Weights of a small encoder-decoder audio transcriber: encoder norm layernorm.
Rows from block 3 of the text decoder, named by matrix and row number. Rows with one number belong to one attention dimension. Each number is 200 + 20 x the weight over its row's rms, rounded and kept within 0 to 999. All counts start at 0. After the name is the row's rms in percent of the matrix's.
# v: attention value (decoder.blocks.3.attn.v.weight, 320x320), inputs 0-159
# proj: attention output (decoder.blocks.3.attn.proj.weight, 320x320, transposed), outputs 0-159
v.120,035,215,204,175,201,200,194,201,228,205,199,199,197,204,201,184,187,199,214,230,183,212,213,188,204,198,266,197,194,199,205,205,258,189,184,201,197,211,194,187,200,158,195,198,178,164,198,199,213,233,142,186,206,218,215,206,228,204,141,192,202,189,194,229,175,180,205,182,201,234,183,201,218,199,203,194,218,190,204,183,201,195,201,282,198,191,170,167,230,185,191,166,205,200,210,184,209,202,202,199,197,212,201,205,220,173,140,201,201,197,197,196,239,172,198,215,200,202,205,186,252,176,196,219,200,208,217,183,216,200,195,210,195,189,192,197,200,201,161,198,208,205,204,194,201,219,190,152,211,197,196,197,191,198,209,207,192,206,173,181,200
v.121,110,200,246,251,183,204,211,206,248,196,204,196,254,205,137,221,211,174,221,181,200,187,169,192,195,212,166,255,191,207,187,219,204,190,186,193,224,207,196,229,198,213,200,193,230,208,178,202,210,238,222,202,198,183,212,187,177,236,230,180,221,185,188,198,205,166,201,200,191,200,163,179,190,216,181,216,199,188,195,232,190,215,211,132,195,193,199,205,216,211,202,221,294,186,227,189,192,197,165,193,200,201,187,193,197,189,145,218,212,264,189,198,200,219,207,199,211,210,197,184,191,167,183,212,206,180,219,186,211,201,210,206,200,191,207,172,211,192,201,229,204,202,194,208,195,228,211,206,200,197,205,241,181,200,202,204,210,206,199,182,216
v.122,076,184,197,176,181,192,255,242,200,192,204,201,216,212,156,172,231,175,214,270,191,214,217,200,193,201,211,227,217,201,192,202,170,207,261,209,237,208,203,193,199,200,203,198,193,224,199,207,213,193,217,204,190,194,202,225,202,210,199,181,218,205,123,195,199,208,182,197,194,192,193,205,194,221,176,156,220,218,199,200,207,204,201,229,194,213,197,205,199,197,198,205,192,190,175,197,176,239,193,204,185,173,205,216,242,139,193,171,197,168,182,176,204,176,201,230,202,205,190,199,234,247,217,207,198,204,183,197,190,185,201,204,175,202,204,201,222,206,213,211,204,201,230,186,203,203,216,190,229,201,200,186,234,210,192,207,237,191,190,220,173
v.123,072,176,186,198,211,214,208,200,156,207,205,204,200,200,203,185,198,200,191,228,191,201,190,205,202,198,209,216,211,209,192,187,194,207,197,169,198,209,186,231,222,185,186,202,180,187,206,211,188,200,150,233,199,173,180,174,200,179,189,201,239,170,184,196,200,254,200,204,195,178,196,175,207,189,149,235,183,216,178,207,195,200,202,136,200,223,211,200,211,199,204,205,194,199,184,200,194,220,175,225,171,184,182,211,190,202,218,213,204,194,202,197,192,212,216,217,200,187,227,156,191,212,197,199,200,196,152,184,196,202,219,229,185,205,203,218,190,218,221,194,222,189,187,195,207,184,200,192,219,209,238,206,175,202,176,153,206,173,202,200,167
v.124,123,197,191,177,197,220,207,168,208,200,189,200,189,194,234,179,163,204,189,228,187,210,187,218,202,203,193,198,197,188,143,166,185,169,191,207,204,183,153,188,208,205,215,213,210,174,204,159,194,209,199,226,207,199,213,167,164,193,212,227,224,220,209,199,207,257,233,191,216,160,191,167,229,192,162,211,173,199,190,216,215,206,190,175,204,208,197,186,150,197,209,229,191,204,216,230,187,180,220,218,202,201,201,198,169,227,149,246,194,189,193,219,218,224,207,179,201,198,213,175,210,193,185,166,197,199,195,180,186,217,201,193,209,193,215,204,163,191,222,199,200,201,200,209,200,171,167,224,206,195,209,192,202,189,206,179,200,186,205,205,200
v.125,124,214,230,175,203,193,188,215,199,222,207,189,231,196,195,226,218,204,210,207,199,204,130,211,194,199,197,203,199,192,207,200,199,208,176,197,182,222,201,197,214,209,188,204,188,222,204,216,191,224,220,202,203,191,180,191,183,219,224,183,162,179,176,184,207,176,169,199,182,211,146,218,172,206,203,182,216,195,193,195,193,198,194,180,202,191,221,224,210,202,216,167,189,196,209,155,196,224,182,200,198,201,197,196,183,211,215,216,204,189,146,196,183,203,198,200,194,174,198,144,214,249,193,223,197,181,196,192,172,186,201,232,216,234,207,190,184,184,229,191,205,194,169,168,200,191,196,200,224,220,199,200,211,195,196,206,197,188,199,197,167
v.126,109,215,198,193,186,205,202,208,269,207,200,190,196,203,226,180,216,205,223,251,223,178,196,212,199,212,204,199,187,210,155,202,250,207,179,218,207,189,201,152,200,197,172,201,204,145,196,187,190,182,218,206,172,206,216,216,201,218,192,206,219,222,220,192,210,242,219,201,186,202,207,207,208,197,151,193,228,201,202,178,211,200,203,208,198,191,182,215,189,200,179,184,245,196,207,222,208,219,188,199,186,207,197,182,201,178,185,203,192,239,253,207,183,192,194,163,193,218,198,253,184,128,199,218,199,174,201,187,200,188,219,170,202,198,188,208,191,213,260,215,208,202,212,212,200,238,199,198,197,193,171,225,169,204,177,176,175,188,203,209,198
v.127,051,139,190,213,205,200,239,183,144,197,194,194,191,217,160,211,183,194,204,198,213,219,184,178,207,200,196,211,193,195,182,178,207,198,165,206,201,192,185,230,200,182,218,199,198,228,204,193,204,199,170,214,218,182,246,212,208,139,201,200,211,208,175,199,201,201,204,212,200,186,190,200,194,200,181,176,145,201,227,204,204,200,188,217,195,126,197,173,180,199,201,216,212,209,192,193,177,195,206,195,196,201,190,194,217,188,193,206,206,181,223,168,209,194,199,205,197,205,199,208,240,196,142,186,207,180,206,201,194,196,205,200,199,185,204,203,189,179,291,207,202,198,199,253,191,156,193,197,190,196,222,207,154,184,207,232,154,186,193,193,190
v.128,090,179,189,306,193,213,197,189,186,215,192,206,200,205,197,217,239,196,220,230,189,237,235,210,195,199,209,214,190,221,222,185,214,183,211,203,197,194,214,205,215,179,203,193,186,229,200,204,208,196,188,201,210,152,168,202,201,190,181,198,206,204,207,172,207,216,200,198,180,170,187,185,187,198,179,209,190,205,218,221,198,199,207,200,199,247,156,239,201,198,204,222,191,202,223,182,198,161,206,200,177,186,205,210,215,197,213,174,226,152,203,215,154,259,210,177,187,208,212,158,216,191,258,201,199,194,136,195,214,187,209,199,177,203,195,206,193,212,207,206,218,194,202,199,208,152,183,187,202,198,203,202,192,204,211,220,147,231,204,198,157
v.129,071,201,165,201,174,150,210,216,208,205,194,192,191,219,208,200,225,184,198,263,226,205,173,185,200,205,222,207,223,205,195,187,165,210,247,211,192,196,206,265,204,218,208,199,207,226,200,202,202,149,178,206,200,187,207,282,199,168,138,204,243,215,185,196,208,214,225,217,188,201,210,200,201,199,218,190,191,205,258,173,201,194,190,197,192,171,208,198,179,204,235,165,199,191,206,210,166,212,199,192,210,202,184,215,186,141,227,170,216,218,186,226,186,194,199,190,187,202,198,215,198,213,228,184,200,192,200,224,214,169,163,186,210,197,207,186,201,237,231,186,187,219,197,216,200,162,218,227,181,202,204,207,201,195,153,206,231,201,195,219,168
v.131,040,181,221,214,178,208,174,196,211,135,201,202,190,201,153,210,191,189,235,196,201,212,195,218,196,205,221,230,216,202,200,199,244,199,193,205,201,218,193,219,196,217,207,207,206,240,193,211,194,197,176,199,183,201,198,212,191,202,217,171,198,156,187,204,212,202,226,204,206,201,214,178,227,204,207,162,175,205,199,203,207,202,236,217,198,160,208,221,210,219,200,226,197,198,176,199,183,232,210,181,209,184,200,206,200,170,186,206,203,200,189,206,211,196,207,202,196,263,216,215,177,189,176,211,200,197,202,182,226,200,194,203,207,200,200,178,196,211,211,173,182,213,188,186,198,226,219,244,163,193,223,180,260,202,193,242,205,196,200,211,195
v.133,142,181,245,168,218,177,160,209,266,201,210,211,239,169,180,247,189,222,212,155,188,197,203,210,220,202,145,180,212,228,214,204,186,194,201,188,216,205,215,200,202,220,204,203,206,188,222,194,185,192,194,213,192,206,237,209,193,216,220,197,217,206,202,212,180,214,200,188,215,183,183,191,142,191,176,208,175,205,199,210,201,234,186,231,201,198,197,216,197,204,184,177,198,199,214,229,160,233,223,204,213,202,223,211,221,215,172,192,197,189,208,219,212,204,200,202,199,192,230,232,234,184,198,203,199,220,187,224,185,196,212,191,207,188,203,191,216,192,157,202,192,182,205,163,197,204,186,190,223,209,152,188,210,222,189,191,190,192,214,220,186
v.135,100,203,216,175,211,224,205,219,234,220,229,203,201,204,203,181,215,219,195,246,201,234,226,177,207,200,268,171,196,210,204,198,205,200,203,198,213,190,194,145,176,192,189,194,147,143,200,198,206,204,192,196,217,210,198,188,204,226,183,202,193,208,221,219,192,235,171,210,202,199,196,181,175,199,169,231,187,195,182,217,225,203,205,186,205,203,195,197,236,195,160,228,146,208,208,200,213,198,202,201,205,181,190,195,182,172,208,212,184,209,234,220,213,206,201,201,233,206,208,268,189,173,220,222,195,201,214,209,199,209,204,206,186,201,209,187,202,239,178,226,193,195,209,205,202,204,212,155,249,209,184,206,178,218,199,155,193,190,200,186,194
v.136,097,216,231,212,226,209,197,182,234,202,206,191,208,175,205,224,281,195,238,197,206,181,157,217,199,213,187,214,207,219,209,226,198,206,214,200,187,188,183,203,205,182,190,215,204,182,189,201,188,196,260,206,204,210,193,183,205,193,196,196,194,190,191,183,195,165,186,213,181,203,195,187,176,176,170,214,218,192,209,193,214,218,225,149,197,250,217,207,204,201,202,210,199,203,220,172,213,216,197,211,222,170,204,180,191,207,231,193,164,231,217,213,164,232,195,193,202,200,211,157,154,205,229,198,198,163,227,169,159,206,205,210,206,207,201,201,234,227,241,207,199,189,208,206,204,216,198,197,201,208,156,245,179,215,197,214,201,221,213,181,185
v.139,036,174,198,201,189,191,208,202,211,182,176,200,210,226,97,189,194,200,238,197,203,202,245,203,201,202,201,259,218,201,215,203,223,199,178,176,236,194,200,232,183,208,194,210,188,201,197,205,211,190,163,196,205,176,199,210,222,186,170,191,181,194,233,197,214,219,206,184,205,189,228,191,187,205,219,192,186,208,204,195,194,180,183,185,195,218,186,191,239,201,211,208,183,196,212,190,196,208,218,197,185,201,211,205,200,188,143,199,213,186,211,176,202,217,200,198,194,218,180,94,205,239,192,197,209,218,167,171,228,218,168,199,180,194,194,191,224,193,228,191,209,193,200,180,194,201,200,190,176,192,207,188,234,179,199,229,208,197,201,188,170
v.140,117,139,206,256,197,184,204,193,214,236,199,206,187,198,175,118,253,185,188,176,191,202,219,207,189,202,183,218,209,192,229,193,185,181,220,239,198,203,201,173,195,164,235,199,211,216,200,190,204,183,197,183,217,171,218,220,194,197,236,237,228,232,203,224,184,199,191,194,204,192,202,222,169,193,241,205,173,191,201,204,200,200,168,264,179,171,184,245,189,195,217,213,166,200,166,209,172,180,225,198,197,190,196,233,236,198,221,182,199,183,226,195,191,203,201,222,190,209,204,217,214,163,185,188,200,182,217,259,210,157,191,165,173,194,203,230,201,209,200,209,178,206,220,190,179,202,219,206,200,204,196,208,179,206,190,204,194,247,203,222,170
v.141,086,180,200,216,194,215,209,193,223,175,206,196,174,206,141,211,199,203,210,185,228,236,241,230,191,210,202,210,259,185,200,207,178,203,218,158,218,218,200,217,194,181,196,200,191,200,201,191,204,203,200,212,195,215,182,241,190,171,193,181,213,185,175,191,203,151,236,210,200,202,203,200,219,200,201,184,200,186,198,240,209,179,192,140,190,233,199,189,212,205,201,191,205,197,199,207,225,209,193,164,209,181,213,208,212,175,175,169,208,204,231,193,197,225,208,183,186,227,208,184,188,260,206,187,208,146,176,231,210,186,153,198,181,203,187,194,215,215,237,190,202,210,224,202,199,215,225,205,215,198,209,204,220,204,197,167,225,210,201,206,187
v.142,117,194,181,214,162,210,203,184,181,205,221,213,204,195,193,167,190,222,201,167,226,222,167,207,237,196,170,170,204,194,187,187,219,193,180,205,240,191,187,251,230,190,195,193,193,209,220,192,202,220,211,201,205,194,173,193,192,218,271,221,209,160,189,209,191,186,212,211,190,191,215,205,164,195,199,170,175,216,166,179,197,204,211,176,194,238,200,199,176,193,202,196,215,193,158,237,228,210,148,270,200,195,214,208,203,204,192,198,199,206,212,170,213,208,210,179,204,226,214,180,216,195,153,177,201,206,180,182,165,197,231,177,203,192,188,202,179,196,202,219,206,185,218,207,199,169,166,203,192,213,223,199,187,176,223,153,200,185,199,201,203
v.143,141,206,190,203,197,191,201,204,203,185,186,201,205,189,215,195,218,207,198,155,203,196,180,198,202,194,182,168,197,191,171,209,202,208,162,221,204,178,186,195,208,218,164,193,217,214,214,197,199,158,253,204,202,202,220,195,186,212,198,196,217,193,196,187,200,190,206,207,215,213,201,220,164,189,156,191,152,179,213,200,217,211,198,148,213,225,197,181,206,196,182,196,164,195,207,166,216,201,183,191,224,209,219,189,202,223,221,199,189,202,199,200,226,197,177,207,215,175,203,159,198,197,267,203,200,217,196,195,184,204,215,202,206,194,188,202,198,233,188,196,199,204,187,206,205,259,177,199,219,210,189,193,227,196,209,232,204,196,192,205,220
v.144,088,128,194,216,129,200,185,197,189,194,200,203,185,174,197,206,221,208,206,209,197,156,211,203,189,205,215,142,217,217,215,225,196,216,176,185,201,203,198,276,199,211,211,209,221,125,202,191,190,190,226,197,196,215,181,195,207,184,202,152,211,185,236,155,202,159,226,199,220,194,205,169,127,190,211,199,164,188,201,177,206,216,218,206,197,204,210,193,174,200,191,183,186,198,192,209,203,199,185,181,206,226,174,178,196,198,208,215,210,218,239,210,189,192,202,189,202,215,193,210,187,192,199,187,195,206,233,198,166,208,195,225,223,209,198,201,182,212,172,179,184,208,181,217,201,246,197,236,211,216,212,201,167,207,234,217,183,206,188,188,230
v.145,138,213,201,217,190,212,205,188,191,202,185,181,186,185,195,224,200,180,180,167,220,164,220,211,205,183,213,210,203,182,203,214,218,190,165,195,177,200,166,243,209,206,195,189,207,178,196,196,197,191,197,199,176,189,166,194,195,169,285,197,215,207,151,189,189,195,196,198,195,184,186,205,207,199,193,190,187,178,170,200,199,200,190,170,208,168,215,200,191,193,192,157,200,205,148,202,213,197,197,206,221,191,177,206,187,195,238,215,192,145,193,221,196,188,211,203,225,180,203,181,203,157,175,180,205,208,201,181,156,204,208,200,217,201,207,210,154,158,230,207,193,179,202,187,207,186,204,219,166,194,217,212,157,173,210,230,183,190,194,184,160
v.146,126,203,200,178,143,215,198,197,211,211,215,201,209,198,190,199,203,203,232,201,209,213,208,241,211,207,170,201,204,198,198,208,211,185,192,218,241,209,185,240,191,200,226,182,204,200,215,207,213,238,237,190,205,210,218,212,181,234,200,218,200,189,180,160,200,171,192,210,199,202,225,203,171,161,203,208,193,199,188,218,232,196,218,208,196,169,223,182,163,190,210,211,237,196,198,261,202,188,155,215,174,214,173,202,228,160,183,205,172,192,245,204,199,180,195,200,199,251,203,257,194,185,201,177,196,209,196,207,203,225,203,194,198,191,213,175,199,210,205,223,226,209,242,202,218,206,202,199,189,203,196,209,198,207,194,225,210,198,200,208,225
proj.120,043,221,223,213,230,200,148,184,190,206,200,181,183,190,169,187,171,208,204,199,232,158,243,203,196,211,203,206,217,205,167,170,188,207,168,192,153,216,205,258,199,205,260,188,218,214,220,225,200,200,197,228,190,200,189,232,201,179,247,201,154,197,193,229,203,184,198,207,194,196,193,200,212,222,196,278,221,207,191,203,204,201,199,229,200,211,193,224,208,187,200,196,234,194,199,206,161,289,177,178,200,226,171,214,219,208,214,216,232,187,198,200,202,207,216,183,199,176,189,197,218,218,202,204,182,190,207,204,228,235,215,197,222,200,205,200,188,214,204,201,190,191,194,192,200,218,196,197,167,163,193,148,230,210,201,225,215,200,205,227,184
proj.121,133,183,214,197,199,223,213,159,228,203,207,249,180,235,170,232,174,260,202,222,150,196,161,206,224,204,188,199,172,227,217,207,201,200,121,199,217,204,203,207,221,218,195,195,185,210,217,224,214,162,200,199,221,196,208,203,227,199,141,213,199,200,186,196,186,204,190,186,196,216,168,201,190,186,229,236,216,181,197,216,212,200,184,183,210,178,261,206,214,204,180,186,173,210,155,188,202,230,180,215,192,171,228,202,188,197,203,210,201,194,162,178,209,219,203,234,165,251,199,204,186,208,215,209,176,218,202,201,201,197,199,193,189,186,203,203,210,195,188,172,203,207,204,227,203,232,200,177,201,179,191,214,207,179,206,201,189,196,202,181,190
proj.122,086,172,208,228,215,185,164,186,285,200,225,208,195,196,201,202,223,205,210,194,194,171,199,197,220,198,189,146,192,200,170,211,230,199,161,182,192,215,199,204,145,172,217,192,195,193,237,209,173,247,195,225,206,195,191,212,201,172,171,202,227,209,222,227,189,197,203,235,201,211,210,190,171,181,201,207,207,188,204,200,215,204,197,226,189,173,216,210,198,204,202,190,238,194,212,171,200,223,160,204,201,220,195,176,205,207,175,174,161,184,252,249,203,166,243,194,233,201,189,193,214,187,260,163,177,189,211,221,238,198,223,190,175,205,216,195,187,199,182,172,201,197,202,218,207,204,231,193,221,205,198,222,204,207,191,224,218,220,201,193,179
proj.123,074,178,213,184,149,212,209,192,234,208,199,198,210,204,206,225,229,195,207,202,186,196,184,205,224,220,196,180,197,213,210,204,217,171,203,229,188,200,218,174,178,199,184,170,202,181,200,176,168,243,197,222,195,205,214,198,198,195,195,204,236,169,185,203,202,180,194,209,237,239,201,199,194,198,207,180,186,221,198,187,239,201,206,251,193,198,191,200,221,203,205,198,219,134,205,201,232,207,185,185,219,224,246,167,200,189,202,204,187,186,173,211,201,185,221,216,178,225,196,213,174,158,202,195,152,190,171,205,175,168,215,219,176,202,201,225,218,193,222,165,230,190,211,215,199,207,221,181,245,198,203,267,162,218,185,200,203,179,162,183,193
proj.124,115,214,201,186,180,219,285,177,170,200,203,209,200,161,188,205,208,204,199,207,253,235,196,200,242,218,203,194,210,171,225,188,225,173,226,205,197,201,187,213,223,233,192,189,181,214,176,207,161,161,203,183,199,200,191,192,206,205,211,197,163,163,237,213,179,206,250,204,193,200,197,161,229,175,213,186,217,205,175,209,205,199,183,203,233,200,203,209,199,229,190,200,200,211,227,174,198,172,193,184,198,190,205,208,209,216,200,199,183,229,242,193,192,204,200,216,132,238,231,192,188,167,170,193,199,177,195,180,207,193,202,174,161,212,200,212,198,193,207,210,200,232,191,232,198,195,207,199,222,201,197,187,200,216,198,185,184,180,209,210,226
proj.125,123,197,191,189,183,208,218,197,228,158,212,217,196,182,195,220,210,195,198,233,178,204,155,223,226,230,199,211,191,223,199,197,203,200,191,209,211,230,199,204,177,197,194,183,210,140,198,187,208,231,193,224,199,188,201,180,182,223,176,153,183,206,209,179,190,187,191,205,219,211,232,202,192,199,164,189,180,230,215,176,232,201,196,154,194,186,209,177,179,179,253,205,219,201,213,227,196,193,202,195,196,166,195,181,200,209,184,176,183,169,243,204,228,180,201,224,229,210,209,198,202,205,191,196,199,181,222,197,184,197,171,222,204,201,195,174,202,236,199,199,198,191,212,209,208,223,203,222,177,214,200,228,196,199,168,212,212,194,207,172,195
proj.126,118,200,197,235,170,189,190,157,146,204,211,199,203,228,192,204,188,184,175,213,232,202,207,201,233,188,164,212,189,233,205,196,159,201,204,195,236,177,187,203,193,192,178,200,188,265,235,221,205,195,183,210,228,215,228,192,182,210,183,200,164,204,185,194,232,232,197,181,167,212,179,166,183,194,199,197,216,221,180,212,185,201,180,179,163,190,209,211,207,170,192,235,211,250,228,190,194,233,164,207,219,215,221,227,202,185,206,224,208,196,187,216,196,210,195,204,183,219,172,189,184,243,252,202,229,199,189,184,239,235,209,192,188,166,212,177,196,231,159,199,180,197,206,205,200,215,197,176,192,209,215,178,205,210,226,182,199,226,200,225,200
proj.127,049,197,186,197,175,206,202,176,180,186,208,201,245,218,200,200,224,193,212,180,184,204,191,216,205,219,210,188,247,215,201,210,202,198,167,218,174,181,183,198,209,219,217,220,199,178,193,200,198,231,231,194,196,194,196,211,186,198,234,197,194,204,231,178,203,160,177,214,187,217,189,191,200,224,215,194,221,214,196,198,177,200,200,209,211,192,245,200,186,195,202,229,199,173,242,221,200,211,196,189,208,199,236,197,191,208,227,210,162,180,209,204,219,224,182,217,211,224,221,200,174,199,193,190,198,209,210,197,177,156,247,209,208,198,200,204,232,200,165,212,209,204,198,203,200,227,199,171,261,200,199,226,200,197,195,215,204,188,184,197,201
proj.128,100,190,231,185,185,202,172,131,235,207,224,164,225,198,208,183,205,178,202,204,200,188,211,199,214,186,207,176,208,187,229,196,226,219,207,180,194,195,208,190,205,201,189,191,222,194,200,191,213,231,201,198,214,226,204,250,221,199,201,170,212,223,215,233,203,182,170,208,215,239,211,197,206,195,193,209,226,191,175,195,187,197,184,199,190,200,233,211,206,179,197,153,200,192,187,163,213,195,180,213,194,151,187,180,231,199,229,226,224,232,184,221,207,174,197,186,226,202,180,197,207,198,198,238,196,212,222,200,193,201,186,225,172,204,187,178,216,198,188,204,211,214,234,205,199,170,203,179,223,185,184,213,180,190,194,199,228,201,196,241,195
proj.129,080,216,194,199,187,193,150,207,202,204,195,215,202,232,195,200,200,194,201,181,186,192,161,243,195,158,190,230,271,180,211,169,198,161,210,165,204,203,186,224,188,191,210,214,205,231,213,207,167,213,182,168,213,201,198,198,226,200,202,212,198,243,241,216,188,176,194,222,224,207,169,203,190,187,203,191,181,211,177,239,238,200,203,156,184,226,208,215,199,194,203,229,212,211,213,222,180,224,218,234,207,211,214,206,194,220,211,193,196,197,261,221,216,188,200,210,190,199,159,204,207,175,228,254,216,207,183,179,205,177,195,193,216,186,212,243,214,181,164,204,194,191,195,190,202,200,213,218,213,217,222,194,119,213,180,258,214,177,199,182,216
proj.131,054,207,229,229,187,203,214,193,222,180,209,242,211,205,162,208,193,200,194,181,169,208,192,230,218,193,215,213,214,209,239,203,160,202,144,199,240,202,165,153,197,171,173,205,180,239,198,200,160,219,204,195,218,213,181,231,200,199,201,208,240,212,196,207,154,177,160,228,186,213,189,205,173,213,190,218,188,177,167,225,183,203,201,193,180,173,214,207,191,160,203,187,167,189,203,235,237,201,208,178,199,200,209,183,201,217,205,234,198,205,214,225,216,230,207,203,199,204,185,199,208,200,212,188,198,205,199,198,201,167,211,222,192,219,202,255,203,179,200,188,211,189,197,193,200,269,194,190,208,188,196,246,223,185,179,224,198,196,181,195,191
proj.133,143,185,205,178,192,173,193,214,218,200,177,230,209,200,196,206,175,197,190,193,167,214,204,184,206,180,172,203,193,223,188,207,219,210,184,203,178,181,178,224,190,218,211,206,175,189,176,220,188,183,242,181,217,234,190,184,195,187,192,157,201,202,191,199,228,194,217,214,202,220,197,195,214,185,206,200,219,184,173,185,171,202,187,204,197,197,185,227,223,171,185,208,172,237,191,162,235,200,171,185,212,191,168,219,198,181,197,212,215,186,161,192,201,215,202,230,211,192,201,197,188,242,198,182,167,217,200,217,185,157,193,221,205,215,219,204,123,200,182,184,200,201,163,184,200,185,201,173,232,215,221,213,239,182,153,183,178,182,180,157,199
proj.135,101,215,174,200,227,230,214,191,135,211,168,189,231,203,214,211,198,204,206,179,189,187,227,204,203,197,217,212,192,202,173,197,176,200,228,258,195,202,197,211,187,196,165,164,205,197,207,201,198,211,187,223,177,151,189,210,194,212,169,179,186,180,185,194,187,255,203,184,201,208,211,191,204,202,195,195,225,175,172,191,200,202,203,235,215,178,216,193,197,219,151,179,228,190,193,195,189,228,201,212,190,205,189,166,156,215,177,201,178,172,221,190,201,172,199,178,188,138,212,234,211,184,174,196,179,147,186,195,205,203,193,199,164,220,188,187,218,156,213,192,203,168,208,217,200,211,195,172,206,196,208,197,224,217,191,215,193,212,181,213,203
proj.136,095,200,217,204,162,212,224,201,174,178,193,217,190,223,222,216,179,197,200,184,216,228,178,230,193,211,200,194,200,219,202,200,261,217,247,218,202,199,222,209,233,157,176,166,202,188,199,197,226,261,184,195,200,178,243,170,231,182,159,192,198,205,202,184,245,246,200,204,204,202,180,196,209,189,215,195,207,230,203,207,239,197,200,196,205,194,222,177,186,176,178,188,209,193,173,180,218,209,175,225,231,173,194,200,224,187,221,208,203,219,165,196,207,224,178,188,195,207,200,187,218,214,205,253,201,187,146,203,201,192,181,180,160,209,207,180,192,156,208,199,227,192,239,233,200,191,233,189,185,191,173,251,211,216,216,206,219,188,220,201,201
proj.139,042,201,243,197,192,179,219,205,217,201,213,185,207,219,222,188,195,219,185,205,205,181,224,200,214,221,200,185,206,187,193,200,191,227,146,220,212,198,200,168,184,225,139,206,171,183,201,210,201,183,204,200,214,207,202,179,185,197,204,149,220,209,218,161,201,225,174,182,206,186,199,222,226,201,198,202,200,175,214,215,134,205,200,211,173,207,227,222,190,211,194,202,216,166,180,207,208,158,188,186,197,205,147,190,194,166,201,210,213,223,229,198,190,209,206,208,247,135,194,183,212,194,203,231,192,213,200,199,228,223,206,218,168,200,184,162,224,194,177,206,194,223,239,224,201,208,191,207,198,208,186,200,200,205,217,206,185,194,182,158,203
proj.140,129,193,208,193,227,187,154,197,223,187,194,210,185,223,200,199,191,209,180,184,183,204,192,212,217,186,246,194,207,238,201,207,201,170,193,167,136,207,203,193,174,242,218,200,198,236,191,202,218,235,209,178,189,200,205,149,200,200,182,206,185,197,191,178,214,211,207,218,200,202,209,209,188,203,219,197,225,200,186,182,179,204,202,214,192,198,210,173,194,173,180,177,230,207,223,198,192,195,202,206,214,177,172,213,228,198,179,208,198,175,189,194,171,190,205,193,186,187,215,177,213,201,197,169,196,205,194,207,182,223,187,197,168,185,212,185,141,198,213,191,220,206,195,217,200,183,223,171,202,195,262,243,212,177,212,195,216,199,228,202,207
proj.141,098,181,246,237,193,207,200,231,190,206,230,214,207,211,187,207,213,217,203,207,178,169,207,242,257,214,166,172,204,177,191,200,188,234,154,192,201,199,195,159,214,118,205,227,196,176,169,205,205,197,186,215,205,198,200,176,199,202,224,171,236,221,201,213,229,192,219,193,191,187,186,219,241,200,208,220,259,205,206,220,202,183,202,177,158,204,221,221,205,214,223,210,166,191,209,225,202,231,196,201,211,212,213,178,194,182,207,168,166,186,211,212,217,208,207,214,204,170,201,170,195,191,189,222,184,198,220,192,197,195,168,205,176,186,200,212,213,190,163,194,214,190,209,230,210,217,194,183,213,206,198,219,210,199,238,200,177,205,196,215,223
proj.142,113,176,231,209,165,209,205,200,220,192,219,176,203,204,199,199,201,174,197,175,199,199,228,204,207,225,173,203,214,231,165,224,258,209,194,209,186,187,187,160,214,173,190,189,211,142,203,172,209,192,189,220,181,187,194,204,185,199,207,242,190,206,174,205,198,239,214,177,186,216,203,201,220,174,264,202,237,228,191,211,201,224,200,252,226,194,198,201,202,186,197,204,171,218,207,196,163,183,194,187,202,188,229,209,220,190,194,223,201,224,184,202,200,206,200,200,193,208,206,186,206,217,175,200,222,200,183,203,210,198,224,172,181,199,241,190,195,200,184,209,225,208,192,233,197,208,199,154,229,199,217,260,174,210,199,210,238,187,189,201,188
proj.143,139,200,224,192,156,193,225,202,219,198,156,163,196,179,208,201,165,191,210,198,235,211,202,197,189,221,193,202,199,199,206,182,225,209,228,201,204,214,203,219,204,163,201,163,196,193,205,220,201,192,174,205,237,208,207,224,172,197,186,187,201,202,191,182,176,194,201,194,181,219,206,210,203,212,198,217,202,193,199,187,244,205,201,173,231,204,184,171,190,195,227,212,213,204,165,206,200,178,181,220,179,165,196,221,224,200,223,211,212,210,211,183,197,279,199,209,164,206,175,181,201,234,157,203,207,194,216,210,187,199,221,215,212,188,185,193,162,246,230,208,197,192,189,210,201,193,186,214,217,252,201,242,228,191,191,200,206,195,225,204,182
proj.144,099,196,145,189,198,197,212,224,162,175,156,169,200,189,245,199,227,197,195,211,208,238,195,199,215,210,204,199,208,163,208,193,207,196,257,240,205,200,208,185,168,191,188,186,182,148,196,186,208,191,182,206,199,205,216,208,157,203,201,173,200,190,207,136,205,176,202,221,180,194,180,201,233,209,250,200,168,230,191,225,208,199,206,184,217,196,188,197,215,200,208,210,202,232,198,298,257,193,196,215,203,193,172,192,194,210,171,202,212,243,171,209,188,192,179,184,183,165,178,196,200,171,204,222,221,200,224,217,178,196,200,197,200,217,195,189,241,182,195,208,225,192,244,180,201,205,206,205,228,198,220,222,205,210,229,200,190,200,214,208,194
proj.145,133,165,185,156,205,203,190,191,198,200,189,192,210,234,219,188,241,191,179,195,218,258,178,205,173,200,184,189,218,221,176,207,220,221,182,200,195,256,195,180,202,242,201,216,209,188,208,190,183,188,219,189,202,210,227,204,218,183,200,191,194,157,206,209,186,200,197,181,198,236,202,211,203,203,211,196,198,219,212,213,236,202,205,239,230,181,210,200,186,219,205,208,218,188,213,190,180,213,211,217,212,224,222,207,238,192,232,208,179,221,182,180,204,178,183,228,178,259,198,192,218,198,182,165,144,210,202,214,207,202,164,180,227,201,221,210,187,174,191,179,196,200,211,202,201,182,194,198,180,187,173,196,167,215,245,187,206,194,187,155,223
proj.146,126,201,247,199,195,176,201,200,206,200,200,200,178,220,222,204,187,221,211,184,189,196,233,194,204,203,182,200,185,221,203,209,199,195,149,232,197,206,210,200,177,196,217,192,201,205,207,190,227,167,199,165,204,175,202,183,187,235,220,214,188,154,186,186,206,237,190,202,196,226,200,186,192,197,206,219,159,172,202,239,203,200,196,175,210,177,177,159,218,200,183,205,187,260,197,237,183,196,169,183,171,208,213,216,195,223,179,176,202,189,201,194,190,195,201,240,173,194,194,219,157,214,203,201,209,215,200,204,211,203,223,201,164,195,200,198,169,187,198,201,215,207,203,172,197,231,198,176,198,203,272,153,216,208,206,212,186,184,196,215,214